Rows from expert 0 of block 2 of the encoder, named by matrix and row number. Rows with one number belong to one neuron. Each number is 128 + 24 x the weight over its row's rms, rounded and kept within 0 to 255. All counts start at 0. Numbers have three digits each. After the name is the row's rms in percent of the matrix's.
# up: expert up (encoder.blocks.2.mlp.up, 8x256x256), inputs 0-127
# down: expert down (encoder.blocks.2.mlp.down, 8x256x256, transposed), outputs 0-127
up.204 103:109152093146135077135117099142127136138120089079121143178147138119193173166155155123135093123147123143122134149120127127110126145084131102182090144157175107095132125113109150106118100095111144095164140120105146127100134068178089111133141113109116130165137098137139112134112139086121131137138120122074140102123098174141101102171120128142120139136124135128098123133133143152062116158148
down.204 115:106108123147099100142140129121128132099160119149129141199054143152159135131145186103098108125139121124111141162126133149167111132168126093070130161159101109153113149118103138167070180086132117137123167153100142142106134089090148141131085081142108124149116131136119136130150116177133106084145124121158136132107134119115155082100145163129116136118151110110108168170140141109067147140163
up.205 096:109105128111142138150098112073166124143154115139147125112142108133090080113151122112097117128151131121131151149149152113168113128123124121112129121147128098137148154105136098125108099095152170182150110139132114161143166140119167110122165123096143075074156124102126104126150143169125149128134120165196096168118130140153099138113131136125098130115139093126149129111141143158108124107163
down.205 098:140130089116145118114111108134149089125136144131129142108131125122085140131128128064101077140092118175141141103113110124130163123168157099167123139136134126161130157183116097120154174145110089097100184138144113123105183118146099155115163108148146112097086101131143152091142186109147149119104134103156095133153099140168127111107156116121153130129114160167116144131144117169162149161119
up.206 076:146089119126126123130113119107116118103091107148129085103097136121171084146114129122126117127112110133129146115132139139131090121133132152138149141137129104162109138121113131081175145157142125149116102110136070134138146098111131054096098081118104134085093139110104101159077100154150166133162083142097130117125154159118126113135130110120140145161104049103118133128131157131123135129143
down.206 095:105116159120116169127135149159152119146134148174131153151170139107148117160115116144123142129107088129133135124111109138133117074114108153107125138149123150132156088155130133143113131153113118112137179116167157118135177101121112128138122141124134106078131101121102133100131122100136139164146145139152191098167108159116086137165148105123156140088104170093128123144146160117113165134129
up.207 118:153109132091137091114135127149124152140184122123125138137148142139167086131148131104154127135154093154123123121128061139163119173112089156145126119181120090141203152109138129167146128111143173089134118156120134111126137140177120123129125152119148116093147096084115150100123097131120149147133108087112146110122138123098097152111143141122109126142140117140098168091097162136097147140093
down.207 112:097143119138087110161119161140156096112124118136173112098151119165142078105125105150177118088122081146129119130096145130149106139164120122086124173118137117128095095179102085125067131122144134106074138110127139126132139119141120138108113153119136098127137109119190095139136160130133113125092128115139146123129122164112132148132077106133118138110084139154136096129105134150127168103127
up.208 109:138125088132148167132070155164065111112103116182162136125132139132139102145080130139094094140158096148113143147119121114137168156176123157111148160114191102130117156137149166147128090119143172135129193134120126149114118145121117139123108091100130167071095145155120134095115142093114087132126127158108108087120142092139130128113119159158146123113111128102099125068136124116093119123110
down.208 082:107125171113122090157088096154129090146114112156120109153140139102155136120147140166150133101157136130128093147106102103101165091125094136133122064124117146152169145182113118116126138105094148105148167138096132100115129152147139153128151151155132096122134127103132109126138103087143115095129115130135174147147149137126126154126080185126145112129084145145142098143174111107139161132128
up.209 121:190121085166134141098122155129136141121163127155149168132191138127178073109126140134163110131095133131143133100107113133134142162129108172069112164164134175102097089115114133163155105092145135161118094147102106100139135078166111090132143124149084163130104140127120112104156154133161131120097135136110152084146115098127098156107185109110153132122110116113152091150148174138119103132104
down.209 119:159142149122119115101156155130110114103152093173116110136103104084185108119137089120133145077191108084130155164087140121138125147117098166144138142095130150145162139088127097124129120131117120151143143096155154135107154160100146117170106142104117117123170152111085111163117115119105143132102137118141066125108148120098165093123144198145110103154118139089118124138100128116108090111158
up.210 070:131158114181120122098149101082110153137111109122122161132114138122074112144128129117123136099166156153171157146178191168096158113095190151109095129147110178096136112131136134114139137161155101150139132134117097141139121086194124118125099126119141104146136120146133160156129129115127125126118150123141113123115157158113179088095107162089095143106112184138132135133114093118119156135120
down.210 076:101129142135101110128137128132153152124101134108128079098139134118136117160152140128107092147134147123062137110094110127113139115114088184104148158110113146121108135125117131145146123131093144177102119114168151106147109122091136089157113105111146101114152171174141126147114131097158149154116096147142118128149186143119120144125117135124107137136130077110126133150149149121066108169140
up.211 083:144144130091130112158155102135105143148184118170096120133136192083136084071124152135104146191165157138132156137123108146137135153165133145105137146100075138088154139178135128167122114187140094123143160117139132140131115099122130108132091095105062170174126184119126121112121152149158085122101112138109124150133101120132128152134134096143094085088154123157124076143162136103138112106143
down.211 073:093140114140148107115130089093130148118189091150103131116104100133108133132119153140120139092175100080171115095139144144128180119140116120147138168131130148161141118135127115092124115162129124148114124141169129111144175093142138150106115110163124117178130113135220113122136139123180151132163132101129161145103118131137097144136127159099119142157114128181101083106119090092170130114129
up.212 109:080141140126195180134144126201106153113107112102126111142101150120153113095143101135110116117117132119165137131142127117162147151122134121078129108099138148132122119104128124145146143135099165107108115078144122142165124129110132099115103131164108106113157114136116115097120112137140124105161096135153113112148092182158131152114073075171110095155155148141104127063082130120125139139129
down.212 106:104101108083117151148150151101152190100136096158130145145126084128211133128127113100133128134095162119128143192110115099160160086121121111160145137114136128118106173156145155117117126126121127134095146130127145093137107142149144108101095066142120160108125144134113124133078110132102087101138153122120176137124148181152169137146114118099114112151097135129129136132141180105156143148119
up.213 115:121147149123147112075104139139109123094141110156095142124187123108140139083135078154095151100126114115129172121164133138110115124139165126124116126109143112140170117138125106096130112061156135108123126122126152159098127172126117101087147142142136113060100099162129099104130118107152115145158145127134123149109142143111119135079151140156116142141116106125120131099090125101125126157135
down.213 096:111122108116088147117127111155122142112082114111135122148168154132126093115116116126130164113136124129110118111152078146120160093121104134133139140122113114121120141141133161150125116120122115123144148137133130115133096175089163142119168110118141115129149154127166162058154146119125109122093132110145142107124135126091142131128107155120153139106151118151161122158194101153124095148120
up.214 109:172099166123098130153096115102122163099154137104161122112123067116144097178094093127116138144146126110146132159133171112094114132104138128111125156188136100124142119149094102142146129114162146157148151133165098109146138123117163095102109130113104149165125138128111154151146116129140137091108115138180104114132148133103153129131134142153142106144073101090141121142107116138111109119130
down.214 115:134156132128114153146141172146105133111132128161099107080115133163098149132141103164145112108127128121101108151098079167089134141132093137117115125086118120124129162106121134124125092170160115141078138121104149139093142127136093138102122118132129104147140099128100125076143145152171120114123136144128077117111139104106125160142153098090127109099153115139098117121114171175103151126097
up.215 112:114129188103145087146108131110128147131122149112147098167120090138096124130119126153122103144158158120158093073096128101129146124128117105127118163128122114104144168120130127124117131146176083087123122110091084132135130152131079097105123119111119120099107101105168132116173078113097104152117120127068151117129130150126150122136136121144116126133151154116150139102163146145143169124098
down.215 110:117136114100087088157189095126130132141104131120154174142082136111107127112096099095092131143163137180120124138159146146111147136161102159135090086088132153148111195119081129145150123094113126126131128131100116143091143117084119117139118099098160067097160127114126100158143135123124124127127097116114135154106105121115117168133120071117131104116112167121125133083135119143113118108111
up.216 073:144117132102194140121136122188133137162098116125120124145123110150159070125146133167120174099132132145151136162131108112142104148129150130130098132088188119103122157119149152138142107142104114120124118102115139157126103165144158136143085176084150138122099112108134140124135126157133089144111135113134169118116125127134128137093110148114124130112127087109109106156136120118125083141109
down.216 084:121121148117101187118096165097120146094156100169115133114167126130151139110097083107142129140132158133124112144108134147146110101097175098146125137149081110113157117113129103125108120157190132141113115148098146076144099150172127153127131173150132148147105137139101159135123123149119139147124146098103127119151125074126115145114098150146124144122101176097130128178114108112131095098163
up.217 087:135154063123117108110120138104143150115113090101090119136145115084129154116137139154119097132126123105083165124140137146143122132111104134120153072116150127130167153120117099075130151097154160156109176121124152169152095124124136134076116176125114163123108135153120097123111127173161152154106078151113140130137168139126159131119133166112102162154157117095101134123103118136146153147172
down.217 086:138139180180137157097113143139136160159128175137134160148143153182141108136148147176151119115166121125138162130171137162110148128139124115152155133112151132167075115143124128126154145146158120112192096071125100135120124092103139123109156120119088114146134121126122154062156129139106156116109132119158154148151125133102097152107113130134124132164134178156154137124138150123111125089117
up.218 118:113156131125118154091117089137156167144126121131149139129116137126124104145144130131103101127178163155138142208139116140098109117133097135136166167132119147130151111144073207077134133132154158100163153130103130135125113137119152129101134162095090143143102129143123118158133142118137132116166107108143091110169115146090100111127123159149109096135158113163117096142142106153163099059124
down.218 112:092119135125160122164096133088109120127148080121103117159117139114157094140120123151107158153130115152097157123137180129129098158144141152105131132119142141140122101124133158151092119146113117142126143143147136106100135114115143078130111155105097099156123080154165103132077115133158143123096154183097127107101101131131133143114141128126128143125129110159154105163116153124115138164134
up.219 110:147153108084158155131123123121155126076120095116147092135107105117078117162143159098129135161163127116122120134128129109123171138124110117124102101144163149150138103120107116126156113172110136123181169142145124139119099104113147125140104147150126102120137142146135121097105154116109169148111113118115125148119097139152134178136138171105199080123112128104139089118143142122090130192125
down.219 096:137130140155114161107159114145092094124119146159132090098161148124103138096137145105151154146099171084130122112145103116133142114135113138089169105141118144147158175128108152094144129176108117133140159101130129094102132123061134170127137168097107095132115123114098130119118150099107126099146145099139125097091115134152110110090118130131135124179127141110113139121146121122140165144150
up.220 082:112099133093134121118149163139149130112162135103093160088161149083119107110118120121130131105139125128173155154168122110148115124117114114113114090098083112108117108122163144167153150133094120156111101101142133150139097106121132151156127146108108125140140141172142122130117138128120142132139160058151155115133111090133148129100099145157155200119124132156108115112121103122096113152143
down.220 088:167088104104174127135105116125157115108132083159143093141110108187123109107104174094167124139106153106171126146127114176124108123136110062132114100134137144136105106112118122119125118149144127123134165146093143145116131148170129142084140126163121122138123110108159093176117142168123142128120130145123104130113117131115157158099110112126144123166150112192089099133175121159148117145160
up.221 087:098101114138140113135161089134160142119150093109109115163097103128129157152123149151168137118191163166176124119142149120127140094122119144117093119152112125107158160146111166131121146128137176117128140170156121135142156128143115128124142155070103129131105109133145113128145148140154090151106129100139130152124134233127117159114092113097177151126127128127115154143092098123140088151150
down.221 096:133156108126111136091134106133144119135138094114134117148108148103158147124111124121153107146141110111075124141145113188132157111121146133140155170085148114165081194093126098091113137121153131132089156107111108101109130135125124136130121143142066090107140125115102120133144115139125147088139152159130085120138096140122154092123139144133155111145150100100106162067166081095084102149148
up.222 099:122185128134120098151154132151149162147194118117135077138146163170161139126095127140058146124152109117100163127100140093126115118115143123124141166117168137133120103097124083138102159161152099126152127133157129132170152119139141116125090124129129106137117106119120150179152136131200126144116104148084118127131119144142103104139128153132148141116116122132131114139111102146176176109148
down.222 108:117164067158125133136168136107134117131130125139117147136111127119142138127146114151100120129168126155100093124092108107152123094107152141170144144091117165125131098158100177125096152177098129135151138116141114119130143114123168145142132149104122106148123112101130163129173123164112127127123150119116143135171137112108122145149079092124132167124155125144126137135135160137118143139117
up.223 098:129163112136126089101144149099131089136134144131170156173128112129118101089125132156146125134113108148140125134091097144113132088174122119138170153122152103177121158094119116121176165075108121128096107133163121127176149151120097104158124117117119145097104136111096172138116140133137131153162152134167095169085129110131137130153108133140132089132137100093105129085103113109166108142079
down.223 098:154147144164139145095153091125108136112128136124145128138120112151130164107197133125133128124125095127112124137163122090121145151109133184147136127102106112094168189161115113146132158111129120106153124125071141133159133129067137136101131151134118135100098136091124099154129140157135123105166156147148137139096076159129145117135127096123145109087109137101135092111128079115132143117104
up.224 110:162119099128091140123153155133131135139148118153133114081104157142129177120130130112187115110098110149154127108150111112110133126133110122140114134164111115122104131181136130121126116095115109131099134133089132149136121122119112131146100134133145086124185063172114134149171138122125077081135128115142131133138113158119092129154130140138157157133100133083106143088106130143139110131167
down.224 110:123128096112134117114149061133111131138114151132146131133151140098135145127119165103187138139122150103150097159131116153139132073128141094131146123087097153122109147150118096097138129138150142134111189094124123120137115106108133135128112163067145152119094120076121165160128154110092133141152128156136111121146087121139103118143143144122120112191110137092141136120186123151109123150145
up.225 096:152156134143106093136151150156143129138149098104100103162143151153077108119119111132099104160126121134138179123143172105141123143121087123114110125166140132137113120101138093175166090145134141146138121144161103195119145140120101126089084124085123091112123134172125107130183140087134121140132122177128104096108108104096146111124165139165162119117097151115136136154167102158142122137133
down.225 091:104108150146122105123135102073144139144142109126140140176145108083113137106149126132104146088148142104101134164136133135089123131100124142206124094152144172141119127201134137121114126189131113124090153092123133119122155179112124101137121133093099164106198138162095124121153141124091146109121090095105154119127138050148106145087143108140102143157124148143128149127131103141133167161154
up.226 078:125137150170111146137143126160095129123079063143104106116132125118155129109129114124138149153083146154147106155122128092117141149117151102105141155181156116112156150119138164093117118146123138074144123133156095110136142103113170100128088119121131128093124139113106103165127105167098132108098149128105109119178169136117155160119119151110147149103172098138123097123096150148124120196058
down.226 087:108103132116151161102125119135133098133109137163133141161102122129140166159108084096129143126091131119114104102141115113122182132132159132135149137094127132165109136092138108160118146125155122147103156131163149140108152132169102145171083177096110161173138091156151111153122151128171096172162140104105160142124145158106115093098135139151139094114114147044121143122165154088137166099143
up.227 079:132140097132115125124130148182119144090130095136152103120152116123121096067103140093134138141169159110131145153114152161144133150112107155129163111125150116152124122107134124116146080154126151101148147161125128131144174145097125116137139147082125161133118101168174161127110141098116134118115154158111117165106132134152166131075145151105112121083122089156157133124150130153115158099132
down.227 090:148124117132113140121096156145131174121147135116126160122171145139134179123132120161137116107168167141133126112088115097133129138113150155178125095089139127123140128144153096117149095139102112105133153151089196115158119110138155092108122123121153148166172138145092116136096101123095136140133098094158113118137103117126167155095122137153134120100109130114159148117088128134096093116116
up.228 096:092128094123120126111131128142088096132124149110112122113122093138150154102147135123132105163125114098191135143137156126138103169154069154194115105068192157140137122139130134103148106111141134134136113119130147124141136135104065181147111143113106131124145115121160116169109083115147126156142165087045135149100151095131131087120155143156152132123130127129122136138142151152105153110124
down.228 105:108135153126094128132115177147130137129106124141152110105160139166135133151112165110147104113136148125094111104129087117176120167134138165062134089128134163114084082134116145127085122139107125101140162108155144130100130161160107145096127127183123147159139137142139089137105148131093119145139140129118193143128131150095102158118129103143114140066162145163125145109087158134083123116123